A small contrastive image-text model, trained from scratch: text encoder activation gelu.
Rows from block 5 of the text encoder of a small contrastive image-text model, named by matrix and row number. Rows with one number belong to one neuron. Each number is 128 + 32 x the weight over its row's rms, rounded and kept within 0 to 255. All counts start at 0. Numbers have three digits each. After the name is the row's rms in percent of the matrix's.
After each neuron's rows are labels from the 100 texts, of 14976, where the neuron reaches its highest value: "fires on" is the input token at the peak. Only what is clearly more common there than usual is listed. The data: cartoon faces. In brackets: how many of the 100, against the usual share in percent.
# fc1: MLP up (text_encoder.blocks.5.mlp.fc1.weight, 2304x384), inputs 77-153
# fc2: MLP down (text_encoder.blocks.5.mlp.fc2.weight, 384x2304, transposed), outputs 77-153

fc1.705 108:114112141171117152106107174112199129156119149071088163104097126181122145183169111107134087134109147155122154143137137164115067129119139175106090182092144107087137138165152104152115086096164098099189160142115095094136092210136200124
fc2.705 122:163148197117126137186161106149072116145139104147181114085136128124102130129119151193105127148156148132112180114098122128143150154121176048184158082130139181112095111075107142083128096126073170173119100111143162157093177079127091158
fires on: "g" (37 vs 3.5); "k" (8 vs 1.3)

fc1.391 094:086117122088130130130095125168106167172086126172104088117195070165156092113127105136187131128133139169145107182109139132085089089144091072108172109108147069153120148137178082151107154089096120084113160118145099104113115137164108115
fc2.391 086:159117097173121145140100119106153137166124125119084101135145202157152194123123119158151094069134111128135102099122172094098120069073091180101133133136129080085140145087135123149121215169094138128089142134122168156214126122170196095
fires on: "c" (92 vs 2.9)

fc1.749 097:104099093093139157138180138170098082104106142104127097187097114132106078172145144092089089106169134187120138188106149169166112182074091080190103108144119113128107148126143113161108114157138131198145139155131105117142090200123150127
fc2.749 092:168140127130125145093179157130156128158066065106187172188113142154120199131115074171160074121120136106125090087187193129109153147101099124166142101154077097178124154095128108079151088179057160178139088106078134091144117126097101053
fires on: "r" (56 vs 5.4); "<end>" (9 vs 2.1)

fc1.739 088:112115076123080129144110138139107127146099095088169214113169084095114089136151138158093137100145174091111170126183102113082150161133132152134142193151090111173095172134125094082113123095139152129173113147144156072146156126138106091
fc2.739 076:191136129155110180127117094087155098127112091118130130093118136070073118089096082146128147105090108145140176092176109067207179167136147151080076167171088067160117178091139154175148097140084126120164109152067127084210082113120133112
fires on: "<end>" (43 vs 2.1); "u" (31 vs 2.4)

fc1.390 090:154107099125091136139094129129089165098133148131132136140185106117151146125125087067168148137191162128092147127134129138152062131082083102131193173139150108132100154115124106147131143099166126101149168184124085118110122186167149200
fc2.390 056:164104119177123138117152115119150120145147104103161164104122100115109148110157085171121200121134088109162084132182123144167115125129156132076124203089118082146140120143155152201142153079153142145147176170076091163119081176163167113
fires on: "d" (100 vs 2.4)

fc1.495 114:090174074126093131103089144183112112130091088083135136142178106166116125151144113109105109144159080104120133162198141126063115162151133180130120137109105084152178104067155133125107100100121082131128163149147150110127133148109096179
fc2.495 129:138099096136101100164183168122142109099105118129139099150102129104065134093156170088108096101066073129141076080107125087106114138134140206082108082168154191129171134139114197215209126150138147094133134162122159133147126117129116089
fires on: "<end>" (55 vs 2.1); "c" (45 vs 2.9)

fc1.367 084:080113170081106122202113132173082096095109204120119127146103109148102121103181100088176134084196081124104158105115132114134097145098099142097144104082133082095118196147182096173139070099124146177161094164176127112052148187144173122
fc2.367 068:120157151125150149125123110144151077141114098168092102170122090168138085076129152161109061108115081135138079168102142070106135080188158078102094095146090041133102155137113125144089175125083100086162166103173149115123155094173099169
fires on: "u" (38 vs 2.4); "n" (19 vs 5.5); "h" (11 vs 4.5)

fc1.455 104:092167064076166155168168189129142115117137133153087181106159116150197098136097141092162131111211127158138127157150069112118057120113059097137172162165106128139107135098109074134124173110109121112104119156158048092124106139102166155
fc2.455 112:075130094114145170123168103115149122112129134161118192157125184131163129106192098171187083117143158119151113188133128096082198143102165109170159165137071112138148138170153062062117096150131116172110090102106084133140120111093115132
fires on: "l" (45 vs 3.9); "u" (17 vs 2.4)

fc1.564 110:149094130163119115142095056117107150142098080087080134105159088173082077155178087140157099073194157150085135181144145111091145129096147100131088184139129066142173127116162177136110184150074111107117113146121124087111114139072155137
fc2.564 107:121143094131130195189129108162105156191141116178161124146115172145087202131180110093133159130112088096071129145160175157104088159138085171176093120112146163110117177135126106078133122086148085136104148135106150186111157162133144087
fires on: "f" (100 vs 2.1)

fc1.655 096:119145080146113096151111152113160146082084199083130189152132117114122088154187111051140107086087120141130152138137112142102140116083084110126124114151155136127124167172146128170066133094100142105154110143120125047111124193062158141
fc2.655 085:168117157151111190164102160098115112161104103149090165125183118112132112136113150145127131153194151123067183093175195167128152118159135108159178159154166069107066118074068146159091131105088079135148110171159171099140173128127158113
fires on: "r" (15 vs 5.4); "o" (8 vs 2.1); "w" (7 vs 3)

fc1.451 087:119104067104129092169137083162118126125133170130130144156183098147155099156162162076147107190168160151058135168186092154117076136116118143114138168087103128099176103090107162151139122107131138138119116102085178114127111189109143185
fc2.451 076:101152108148117140068183134105161085100129095136095016119129167159097180091143156156078116114158069102127085082137182122065172110145129140157035087130185068114155067115115129131140144159095109146098123090137096155156128133135142120
fires on: "y" (53 vs 1.7); "c" (26 vs 2.9); "r" (21 vs 5.4)

fc1.186 124:106110140131113083170132105078065200032136167073154112115106097128089149138127139124090142187128153074099130099120148140170078151154145173098118089112144131118136054143122205145129088102161203133121127145133129146099137143129122150
fc2.186 152:135144181138130186155137116181136089196153084161089139135122149091166119121145149174153145091128136171154131218182061121125167155090114086164118177123054162131141187137133065112116115131095084159125109102184127155132120095158135123
fires on: "t" (53 vs 3.9); "e" (22 vs 7.7); "c" (9 vs 2.9)

fc1.328 112:105110131160103108154125161114166146086110120131136135178152155179107099102119089032106125118149148151157117127198116159174101166108126117102117181102114078139158133086159118141160105096093144139121095133170127060108134137098150124
fc2.328 121:124112100103119144154125140111098121162090138092092140219103169216123187141079121083101086119131120158084141109116147100117130156131091167134174060158104099149171126113074119139137143201088144133117143161146159076114139143145149141
fires on: "a" (100 vs 11.9)

fc1.204 098:158157109133073152165134139147166155170119168150134149102194096154121120113157127086107137167191162087127157118206093160155147181092125116188143136115174135132120163160172133107128074086098114104153143102121088098144185144121190125
fc2.204 096:121102133156189174087126084091100125144088132162105154128166166123148089104147130178134140131159151126130128110137164130154145139115139097111153186141147052103113180177186117146090137099158099150129161121068177124191130128130175118
fires on: "d" (47 vs 2.4); "<end>" (22 vs 2.1)

fc1.569 120:146131114158139092126167118150070120132064143172160162120147119110113114095100102127156207109169149116105132110151187163139135143083032117145180138138118127144087105101090121096103132123141135118120168139099128140105160138178134146
fc2.569 134:214136194152141148152164115108111123142120111146104109159150155122097083147075147139116156127122095139145114156102129112172140089108123130113146086127096118192108181133117118160170110096103144130074178110150149164118085123203142124
fires on: "<end>" (50 vs 2.1); "k" (33 vs 1.3)

fc1.339 109:134153088095092114150132145123093114065175147136104115104151109147129057121155117093106127120218084124119153133138142144119079101148098070180184129116182146108132097081108140164107168093111153117132104161186086115093134133097133168
fc2.339 107:155137131137106086151176189156077162156122102172131110086091104126165110134158148185151149158134119111138137071122148144119138106136168156102154098144132172071150127066149131196102166149107199144090100171172127140147151088123136106
fires on: "f" (100 vs 2.1)

fc1.702 086:095087108159137126165087155120184156126084140076105137166154092167140094121170176139089173139194125115083193134113154151084050129096076095159171133090152058165165156105106151092172108105123059098120110163162156117135163168160102148
fc2.702 073:120171138184090171122138117086105076153139109162121073175152175132089141084144165148042129164092056135184115100112174092109118087196110165136096105119162086163115115132051146111139138149062131095111120070102107156088116112159091075
fires on: "f" (100 vs 2.1)

fc1.708 102:150154122089159146148066150103169157142102128113081122114148140182176095106139083112103057096152101118106149130119126176074135139111102114159173122163136110136172171204126168109118132081123113115065163114191107107111154157113145175
fc2.708 095:188128131156167113129142092112131135107152105122146140078125077093090143104136123131107178115152093180099156122142120100206182136172170136095135158114134136085092144155116144120113093113111117194141126137114190139174125147131137068
fires on: "y" (26 vs 1.7); "i" (17 vs 5.8); "n" (13 vs 5.5); "," (12 vs 0.3)

fc1.578 102:113142090124113136143158083179075090121098131125181071117186124175130113116157135130128161205116169075110164156137151160149106135106119094116166135120185091124159145154201145151099112080122092146087141119132130172136117153169107121
fc2.578 112:108125156121144160068097211050182090124133131081128123112114141069108138121087116077071124090096106155166131129146094044164124184164137148104091136194118101080116111096082137155170098173126150125156089115141081079175049126090136097
fires on: "p" (90 vs 2.7)

fc1.96 111:115141099144120070155132168107081155087127169158106085137180120161136087166183145147134105106185148146110162117106165195095138122107110092128178134161180097140093083114109143131134151136120127105122102152209141111134142153132168133
fc2.96 127:171165150125134124163144147150089150138110155126080139071144115121151081106141153171095082147185164120159156094140156134077135091111169118109170128182137155098134166113192158188090172101109177117105109166184128146160130107129142121
fires on: "f" (100 vs 2.1)

fc1.525 086:086115095162146132130083145128144136098173135151177120089163067125093154093088093149131138180136133086139172199147169149136094182112077139131114128067081179142162096124161156097110140082143093140136144168142147091114116130129155126
fc2.525 079:118128189133175127085117113053160112105109088099104140087131098073137127126136134103115171128157103146161071085149129081157141119127160115119066140162074110120108114141118118149143121137100118100149113164114144126147051117144112128
fires on: "y" (100 vs 1.7)

fc1.205 124:100168098141139120128137114185076116141178129116105127120118091141180099124137140115181127179161134098118156151126135174062082112117162136165103092159174135114179103159123127166113223113163075094113204143125062144129147126144139132
fc2.205 173:187096142122129144125102166091162148130133181101160182107150131087055140123126073104100164077102138134136126136140094134195128150147144166111143165135110119096020136098103145122157047098110155150121045128159161096133111165099120115
fires on: "p" (100 vs 2.7)

fc1.140 100:117136088116086105168133094130091146065119110109120134151154042120121108140123068114100137134146145119119123183092168152114106157059128067179156151167138134133120129075171133163141122118111172179132128129151111086095155142065114162
fc2.140 082:164114121151116138084133157103157116136140143097146081127116155138055188104155109081127147065083064167097121086113125110118147175204125169163078113171137098108121120113115216113175092132107096133162104090153167133157076146123118109
fires on: "<end>" (17 vs 2.1); "t" (12 vs 3.9)

fc1.135 136:088122087084124140212146157144129161166093192116152160111173135210152124168166053068180111100197148106071150154112091175131157188162111132144172146149145122092125133155154114146107097077139102133172101122157103073148170127092133154
fc2.135 170:166106110120134145124160129131143148156097127125168127140172154149116118146132073103161111131121155140117148094149120154191138213157122116109158212116143087107074186119178110145096040108128043200171121074148157090158114150059177114
fires on: "e" (100 vs 7.7)

fc1.423 083:171124093103166096146133098118149108163132158120159121068108109134158126144116131100156126162142122175118142123179112145100132188059122089176167139118121141120084162102140160191068124112154145096122102144175144070096142162112191122
fc2.423 057:105157168185082153082136155115183051117104082107145122086126099150138126095143159167122125101166064134112196060133090057165098091185100136093068117181189062150151138177124063187109141112073079145160137095122182125163134117129146126
fires on: "g" (100 vs 3.5)

fc1.431 121:075095137096162173112088125174207078155130139094145136090126158131158147142116163099122162086131114191131165201203091109114156155146093147133113178133126087100181136141098094066120089086102078132119131111147153116158145153152125159
fc2.431 148:113129078126158083178169150093043134107105124107130142159131123112174154176082118157157094181123148079118118112092165113112098109097141165076164087144123166142138083047132112191170157153134177081133120137088122130149128096130104138
fires on: "w" (69 vs 3); "o" (31 vs 2.1)

fc1.190 092:140143150165154159123134176109111130103125184151122102083137113155126116098159104084142164084115156178127081128195141123177116096137066097185090185097103094152089139118167115125145116080157100168072149174117112118191069123121132109
fc2.190 085:125079135132081135147156142063160122105133096071103081163105212156076134151106103139095078118099107155118137153093156056144135162096166144171193059178137119157118095127116127136154108180128200185123107090150153105133134143118111123
fires on: "s" (66 vs 3.9)

fc1.746 115:099175073124138110166112079190131096099118112167097071125117120159158082125127166124145096186130111082103127100130121154067096113145135136169136115115134148098199147171133107132102188144206074081099219148118064135142151094110121129
fc2.746 152:184122184112132121121085200082175122131136184116129165111121129095071145120116081068078152062080149155141101137104123099215123141122119135095148140153102109107054138090066134125154054149092161149133055122164124081148102159124123089
fires on: "p" (100 vs 2.7)

fc1.130 086:097140146137155098174151115092091178137096179117145139111129116171162102111156100133064119097177132144169171142111187130129070157147070165155177181098148100134108160131187125082136117051168161146161113119099152066139081102168163131
fc2.130 067:190152166149122130072150136102117075195122129120114099145143150108099084117122140162148130090154112094111160093172096116112158132160167132126124149185127140096078177090145091214133128156113093122213147150120136139159179115089154130
fires on: "u" (97 vs 2.4)

fc1.151 069:152077154131127082143153140150091119125147168117151108064162150101158162124098089148092114130112106101096146182091105096076101090143074129116138103123073111120136107111172095090172100143180100172066086170112150136110101158094174105
fc2.151 052:151108121155081125066164092036178124161130073101152107136089129076117101108182135149119148103125096130155086113092133092111095110102158109118047132135177103103084081179141119088150186138099140135148166172084135179148145107134151122
fires on: "i" (100 vs 5.8)

fc1.413 104:143133067141170205159102150172110091174105129117154096085204131114111139089194125137068132134110134138142120160170175162062109079144067104122106168133189109163114155134089190164099160079091135088107154151131137122104142128176088140
fc2.413 112:119134096130137184053099111134155133120128074115174082128133056061041119077151137083062134142134090136135091132149161096160122119179108132122043122141148102125124109165071122075168107099138137096111143151141130166120084181179104079
fires on: "<end>" (54 vs 2.1); "s" (34 vs 3.9)

fc1.596 108:137126092141137129140087113170063123166066153116124186128135115155111115159173128099141096152149162103106143085195127121148131101145108106174166129122183091159119103127124148132082123126119090153135105183118159108129161154089148135
fc2.596 111:108154186046163092126199072134138091065120103097178095102127108121164150097078137145124157128120162142123152150068108087168177155100174127087174094184070140162129119123137079122165096161126164144134114090151106099086096096135118174
fires on: "s" (70 vs 3.9)

fc1.165 085:128146080104100158159109124134091095147140162109162104122150084123135137123175149085151108180148119129101135158213126136091083134139093098120096155105143130139139145104162145184086101060158134137137116205141108140136146118105081137
fc2.165 067:119155174154104181102096108096157110101177087145089071120136106128099182082134085173124143070093080174168127094105127124099121148081147102126092111131110131112165124136102128124138115131055117149159121095155114137115081111147112092
fires on: "n" (98 vs 5.5)

fc1.448 126:170116055140126170144062160138084130164104192165149118152178153167066104138126137154098082123113176128134165108212134145155130085145144094162152180150156075139125151132130172170087131079161092113157133189165146134134165147088088084
fc2.448 163:092115200111136077133163091117153115079159108088131092091104103127149170121081117096163170147120127153124131152068101141145131185113139135078114122143065147133137107121159089087152125156142158145131147100131106113072113117119167167
fires on: "s" (79 vs 3.9)

fc1.724 101:090158092078152124141134100153112174099125100120167133113140079090087159124153137104145126114215121116077127165176154096084063151133123126140100145118149108074160165109109068137151160113123120106151145220077113131126185152118137081
fc2.724 098:086141102168078087135164153100122152080153101163109116138073089153115116146161171105133096137142051128150124058151168098056124121130122199068131091164124135103111115129161099177143178161142130073163155155115124145107140105121116131
fires on: " " (96 vs 17.4)

fc1.27 112:098113087129123142157122132178069116138108123127201108143141127146102159142162111163087085170150134100168125142139149156125094168091047126132123144110136125198126147104174149171148118140109179148107144110147128096111170135190143152
fc2.27 144:169131129099109118143110135193108132078095116152124137151164100124093141100157125165093163167136154177177107165144137120155096151046087140102154158086109094160125133118152107153150112151086127163125175109126178100133135141154147154
fires on: "g" (100 vs 3.5)

fc1.589 078:163146080120188128116143160176059117128089116141092124170175146104073118167105108068090136181134088113071161155115134189105070089140085118095129151075152116124164076109169141115104088138176134142158168173159146075096152137178163144
fc2.589 065:159112180142116214105161120063182099126101081134111136088119130114121107081093082164114091091139092143192124122123164137097141125132122095154052127201095115138108100120182131155120156121050099138149091111101106073187115041168122107
fires on: "n" (100 vs 5.5)

fc1.389 093:140158118086141127148100124154129128090178112148144137141130107126124078146075102098068133154200179136145121142136170199085096134130100134160144153140164093129143173069124078134158151138118163113092151182175107133098142115119149122
fc2.389 079:147089154101126169053122054109131154135114088111082134150157141167119098103168153172180111115144102165164124119139137049150126090088151108106116161096110040186154136173136108111116112158111109163145119054080142157169082162109170128
fires on: "a" (95 vs 11.9)

fc1.402 100:149146161144087096176113113216143176164094129157187193122100152119125135130166133116146139114155197122091143166180132140117148182060122094166159138088140133102125084118199136137072119113099101110153086127115110129139183126142146146
fc2.402 088:164103137115170169064127181092180115127163126090179144135107157103121110149096110118141128128116170112161087102110111112172109141076169130065107152141056092187110134120142111135164098155149096134189140094105090145183084129065155126
fires on: "l" (52 vs 3.9); "b" (9 vs 1.3); "s" (8 vs 3.9)

fc1.383 096:094088099121187114147171107183064126123112164109163141108124167078135107123109114108082130203172101108102120124203125146137105150081144153109097101140116197133169127135178117112145103126149163118182157195100088146104102174156134094
fc2.383 091:100120092095181098069127116085032104119103108163119086151126110113165126103093174140164132173204107136131113164157115068114150123127153071143090111160138129122151124166153107095108143166104103107135167141112129173149083123083101110
fires on: "p" (45 vs 2.7); "t" (26 vs 3.9)

fc1.509 108:099134153088114170133075122115120097155094135082071100140152145100134079146142159059083083112145110159156220130144116146094080123131102086181138162131183144147142135089137166151111100104150140143135169166186074067110150139108156102
fc2.509 114:080111131130028125099169143117142151111174070128107075113083120162156143172183198136174135113103076131120098101147088125054128151112135178138118064100109202076207135120141118148145166171132099113121112164157109155126151107107103148
fires on: "a" (100 vs 11.9)

fc1.299 087:080115085117141162211123137155110149142108160144134174138107112146088081104135125079124155088165116144167175169176139152092142180118130120179153128153176124087137145104117135180142099120186149155172178218137148122109134126143104150
fc2.299 066:121178182149148154144129162083101101137143102110159133094127152143166128097091100193120117169184172145171121118156132098171136116082136104161120176191119095120088172135184102173107156164086141143203177142082165124177121129167136127
fires on: "r" (87 vs 5.4); "y" (10 vs 1.7)

fc1.664 101:113120139121109072093093061165128154120054109180151136084119119131161106121150180113125161129164156165178146118187087157106146153090125050154172187087116192127156144100175124172091148100137096142121150125154141121091175142126092114
fc2.664 104:153115090159116147112156165066152071176169087091118107187123183151065124113166129099078117110141093149140140130101164117107163165175156163161103120195126086157194102137083157140139116191164111124132109104054106109215034076115123089
fires on: "t" (68 vs 3.9); "k" (32 vs 1.3)

fc1.736 088:164100111125131170204151090129127117155111135102175097129148130140106124116127126083148090124189141146163119137175147177110146165071068131134106197118117146155168152097181173106127109119178146172094175138159100148116114118090118154
fc2.736 060:169117146141093182065120082159113035197128148101117161071169159168124142115123110143097155154191141177181130152137135108147119107098113164147148169106122119181079182170159087148148150061102079132171167074083149055096073135129177166
fires on: "n" (100 vs 5.5)

fc1.667 081:128147162193103167202161091156096150101144115105131148095142136149107134122085117140057133116181130124115125087170138129139040149066088091087113115152139164096102123135111093129170142063154143142140137207144132091121154167140144127
fc2.667 064:118109124154114181088124110133156047153124140109100108096113112112077119076124118115112130082162086115170130100156106088131114126184138116089088142196133062145060161150112052116114147115091119147175172104127195115147131067118118075
fires on: "c" (34 vs 2.9); "l" (27 vs 3.9); "h" (23 vs 4.5)

fc1.408 137:137064143100121165108108179099159179137124182115126138130145158145113158123141020113117142085143121136140118175152097162182132157098090174130144187145079126125064167084144143160118101086081110171153059110149170088084129155119132162
fc2.408 204:070184110131162107093103091152103074117134077125120106102106095128185105122107196155140127180195135097116150108145124134084100096182145101116113124143148118122170120179150122135106184143177110060148238138114099179129129106136132133
fires on: "n" (32 vs 5.5); "u" (25 vs 2.4); "e" (20 vs 7.7)

fc1.125 078:083108093091146128157156092120123140143139176132124136131141162193159154122141120066086171120161108070159174149093096114142058128146138150075129155164124138123127167098163139103069178125134136095124101166146108087106125109173128187
fc2.125 068:168118126193078159087156134050144104165160097098135099156115156155163088130110103170106112107114099128137109074183151114094161109134182088184092143160147110104099108142172114142118138164057129127165094156097161062179097099084115051
fires on: "d" (51 vs 2.4); "u" (44 vs 2.4)

fc1.174 106:084170100102172140135167171123060093140104105148114123177099142116146095144148113076058106117186111155145136119196108152067082154148125172119126112095129100138116104135124123158114100087171117156104136189147172171119144150141094159
fc2.174 104:087155120197106146143149110100141134095146104102070106119071094125132106122124202122161126098107073121132089063113111069051144114126156175149119061166088198143186104122119141169186141184112170072168136153092086135114149101138104141
fires on: "a" (91 vs 11.9)

fc1.731 114:109132154136130163136088132125153123125124102071125110114125106117129137136156103085114158078145191170116194146115147149135164139104129114157169204140120083101135102098118141172163159133101130083114082178140075070173125097102133139
fc2.731 126:101132066101101186101126147201119119158142077115189146176136085140114139102138089087098102187155091120116111189197151122134090128183105143147053084105147091139187125128138138094108115094120121138110165144100134134169093119152122110
fires on: "f" (100 vs 2.1)

fc1.312 092:090097096135126117134091103161092158149066158111111102142130165166084099110134134088126099177187170112105129126131104129088155108063071100136121159115106092127143074159115190141159111152139145081138127169108153106084147125099174166
fc2.312 075:105186148118121190131130089149159085151122049073145120102124098124174104137126179124143149105170132142153163116165149140153115101102125074172095154087161086155105165096118108106110129080145101148119172088097134138102141147144094110
fires on: "u" (60 vs 2.4); "o" (13 vs 2.1)

fc1.375 069:112097105098167195158075181141149117214112078077095118170134115122166116078126122121154086121105154103119119111188097122114149109102159149132182111102188130151079149174075101097102103153178121150102125157109175143102111156145097101
fc2.375 054:123135132143112100095178150086186093126146067138146139102152138115171120086146100145129134111103099130119069098095147092114101088154101077135076085200118138144103121110098099171067185117090140095081138119136174136087154133136143100
fires on: "i" (58 vs 5.8); "k" (42 vs 1.3)

fc1.83 074:131149151095193159124139174099145122122143121148121122118154114146136112134077093150136165149108156120098174136164141129097092105155090105138140182153097082161148130121160118149179170112169166168130090128129092132130157144139127117
fc2.83 064:102146144174071164076186135056158093125099086098103072092136129132104167092107111140127152114138078109186109115140168111149143142152132158153075081144177094131126106102133130139121177158084133154152140112167189150128116100158140087
fires on: "c" (78 vs 2.9); "k" (22 vs 1.3)

fc1.112 100:096106140141089111167123098094114081116150184144150102083130101157110085136154102075100199157129117094162140117101109182152128155076164145100155137125150133111156067165182178160168103142215093131157088103165074091163107121135102206
fc2.112 099:114102095130047132134155139147118167084145068133103137188110103174120117109194132150194053118175098133160118157145137095099177140090124117116158106132065101152190148075143099150126101164086131158087116143112125092143160099070181149
fires on: "p" (62 vs 2.7); "l" (15 vs 3.9)

fc1.172 091:122165144098102160157086157111138084130111119095154168101130091111107112103093099164137119159125132117109130127119174199164083077090139077121162176153148108171128105137178117101125172084102063125123150146124178091110121192142129156
fc2.172 083:139134142088126136105152111120168108152104054128155117187150158166143187112127155165158075124088085152139064077087112090131160139087120108114111083108103062164132171154143113134112122170065147149113099147116152146174158146163154134
fires on: " " (100 vs 17.4)

fc1.256 118:132176112089062101107131154136099145135173093123152121107087132099113123151157114072162157163151111115107157130199155128081166197165168167151084112054123118119128108102136141090133097117170101104156137197145075109106160100122150115
fc2.256 150:109147116165131057166173084169083126146118121132172085110120088095148183131131154212180181168081119087117148077108131149094141132089141142130083098087147196081124090152131134114143133149138149137125150117078138168118141091146103094
fires on: "t" (57 vs 3.9); "e" (32 vs 7.7); "d" (9 vs 2.4)

fc1.761 091:147099145163163146139110126181110154156140115109092109153199097095156101154177094152148095127098101098087133110169160194085150110079093132144130159093101111141134117080114144102087152122123099149095123181123086088128181172123181149
fc2.761 066:175108154156125199085155106104123078120164091096118147145151153134114090141090130104112123126119083189175135164161093082179113151156146099144112122198061060159089135097131101127141076140106162137151121090139177111165060139158154098
fires on: "u" (61 vs 2.4); "s" (29 vs 3.9)

fc1.528 091:077117132102138112204098144141100166074112180074153159097154162157104134168135129128122102148111174104086119183165110177142068158139074109111106184108167148110127098111171129170106107055147102161121116155162093131116152145090131155
fc2.528 065:124110138233129154097126112073166099145086140129092117076084141151095076135118130143140158140137122136147154061173128082149124171135097156169131132112125094093074165100203096141114103129074133111177143124052148102174134154102141101
fires on: "u" (100 vs 2.4)

fc1.541 086:147084136137143147156147103141097166095152160081159130107180091193117110170163141086123185146099165120145197126134107186185117103081094126170136160136116089121114150072193158131110130071129106179121131108179178116114120151099131121
fc2.541 067:136149123166098193088145179113185105139136067132089097161069133114105123078101156189070142093120102137129120062159161120114151142152125128147023147161097058090163146151150115167134111158094120128181162111033186086205101103120153056
fires on: "g" (100 vs 3.5)

fc1.271 087:103092111118144181128154129159109093156069129115100136119175098173161153110143147130121152155136188163121171118195098135101121176139096096159177152082105121113159161116120126160074077036115131149081179185156094103081159202120180192
fc2.271 060:173170116153129128169127111144155114129139102064113121101097146104093088133106140097126153081119085136174211100150106078162133155129142136113128149093107133106121208155150144134173128111166104129131134144111094145151096187046126119
fires on: "a" (100 vs 11.9)

fc1.221 083:145116114137158171178132128119094129120152159139119137143133132130144133122123064124106101178113108149177162130141089184124060184095072100183172132138064110116094136087158093157145072105125114112129091193165153129109147196111109168
fc2.221 056:128081145190143202085156069087106136166147089145096164124141155112130138114106083162141119095154117156190153056100179133108157111126123138112110132110128108132133195153189103121118168142058134140184135138114156138174098095143186115
fires on: "a" (100 vs 11.9)

fc1.504 101:136165069107135148157076088139160123115111132105141121104196114151127160101201123086171130118182094119096160146166193122061136172111131121130154130076100116113122078088131160142102141128102106122139156179179113129106128137077114182
fc2.504 077:092132117118125106101165151108147116095109133149170102087092101084173124103095158112169118139101066108142113033128109053122124144201172157070127082165128128109164107094114109152186140124142108090186132144151111112095141141097059088
fires on: "c" (83 vs 2.9); "<end>" (17 vs 2.1)

fc1.756 100:121193110106128142117104116150067162132069103106165158103112104111110137083132131138121149117169075093171130173174124165083143158113118146171105127101111158133127123119145147184090154058118098127130203150168141114137168123178097156
fc2.756 091:127117093093100183128137149173127125110114106132169062102128105107101172074113154162111078099128122097138052063116124096081132107191106135165120084153171164108153114101073151180167133113052116133131105160138144117112175129146091140
fires on: "n" (100 vs 5.5)

fc1.717 139:118150114095109074150105097171043156111089165163149147103154079105146128099107157180196186148101162062120121188143086109171121118121108067141113147089078175149107123085144114126107156133112149145104078148133180168068206127098118135
fc2.717 206:116112123178121201139118160058187096157161102062087125158085185164086116179172120040049111101141096177151171119136125140128105192174120178183108166168150117091173145144111144147143094129153143136156147142123115095190071127128180114
fires on: " " (48 vs 17.4); "e" (31 vs 7.7); "c" (10 vs 2.9)

fc1.561 109:140145108093109096143138099183138167108108128161150099103098135125131094140094135101152113111104147078132162096172117122091117118095094147096169127159126157136135140121183185140154136059178167086167098173181079130044138132145123133
fc2.561 116:130100110181061124132089153138140137128092072091098080137167104179093134142164169119079088130174085190166108167158117136103116102148136140128063143133115084139166087079142155159132132148090095111146167133144168127183116133138111199
fires on: "w" (100 vs 3)

fc1.325 107:120162107120147089189138098140161127130110143098081156068170068147165123131181092146134157097177131207099178216145092144117123132042090067152180186130120135117114172118138120097143135116121134145137130127137073117107168145071180153
fc2.325 096:113143113143148120128141153126097101133083109156118148115140135177162140189143160104115111161126149078146129103154127117118101071109110187111161095131104094132138129152142114153034153133150164107150203145052110097114093094171170098
fires on: "e" (75 vs 7.7); "u" (14 vs 2.4)

fc1.333 122:109119097096117127126099089177113101065109171115146106125115116144120068117113148113125070106135129137189115190148137091153118097142061128140115144102098133187119145140119106102100109072150127090146161148139116160077155184138129152
fc2.333 157:185135152143135132148130148111122107202134058113106132126159164091119220152104113162088130203140147130086125145122157170123118120130116174131131144173153104096156105110155148142146171156128147086096103147124110148176088053167169117
fires on: "i" (38 vs 5.8); "c" (23 vs 2.9); "l" (21 vs 3.9)

fc1.436 112:115161078130167131127179178161133133162130163121152118138114120140141111125158076080152063116161110108126076161148139118163137127179107128135126090101159066145134163105111121157068086153098117136159104129108086118134140164091125121
fc2.436 128:144144151159129156084137193142144086197118080104158147196150146112120182156121141170098098174131150141140168160165123082156150167101092098130128128141099118165155115088100097134182107196072143114183106097106145091166103097153130109
fires on: "r" (22 vs 5.4); "g" (22 vs 3.5); "c" (15 vs 2.9); "<end>" (12 vs 2.1)

fc1.410 093:089069159106135132180144141104088183153132158114098128141126140177153129165159102078182082116158185156071109164146113089111133117127121142110171161164136152104128119094149168176123084128137154136149079170146142107131148139102170177
fc2.410 083:076110145131144155053141103141152139126086085093163050153154136167149153113094090123130144140174165133119093139207147166145140205117127123138133201082121068109082129070175144138087126092103076219145162104122159130124083172080143092
fires on: " " (97 vs 17.4)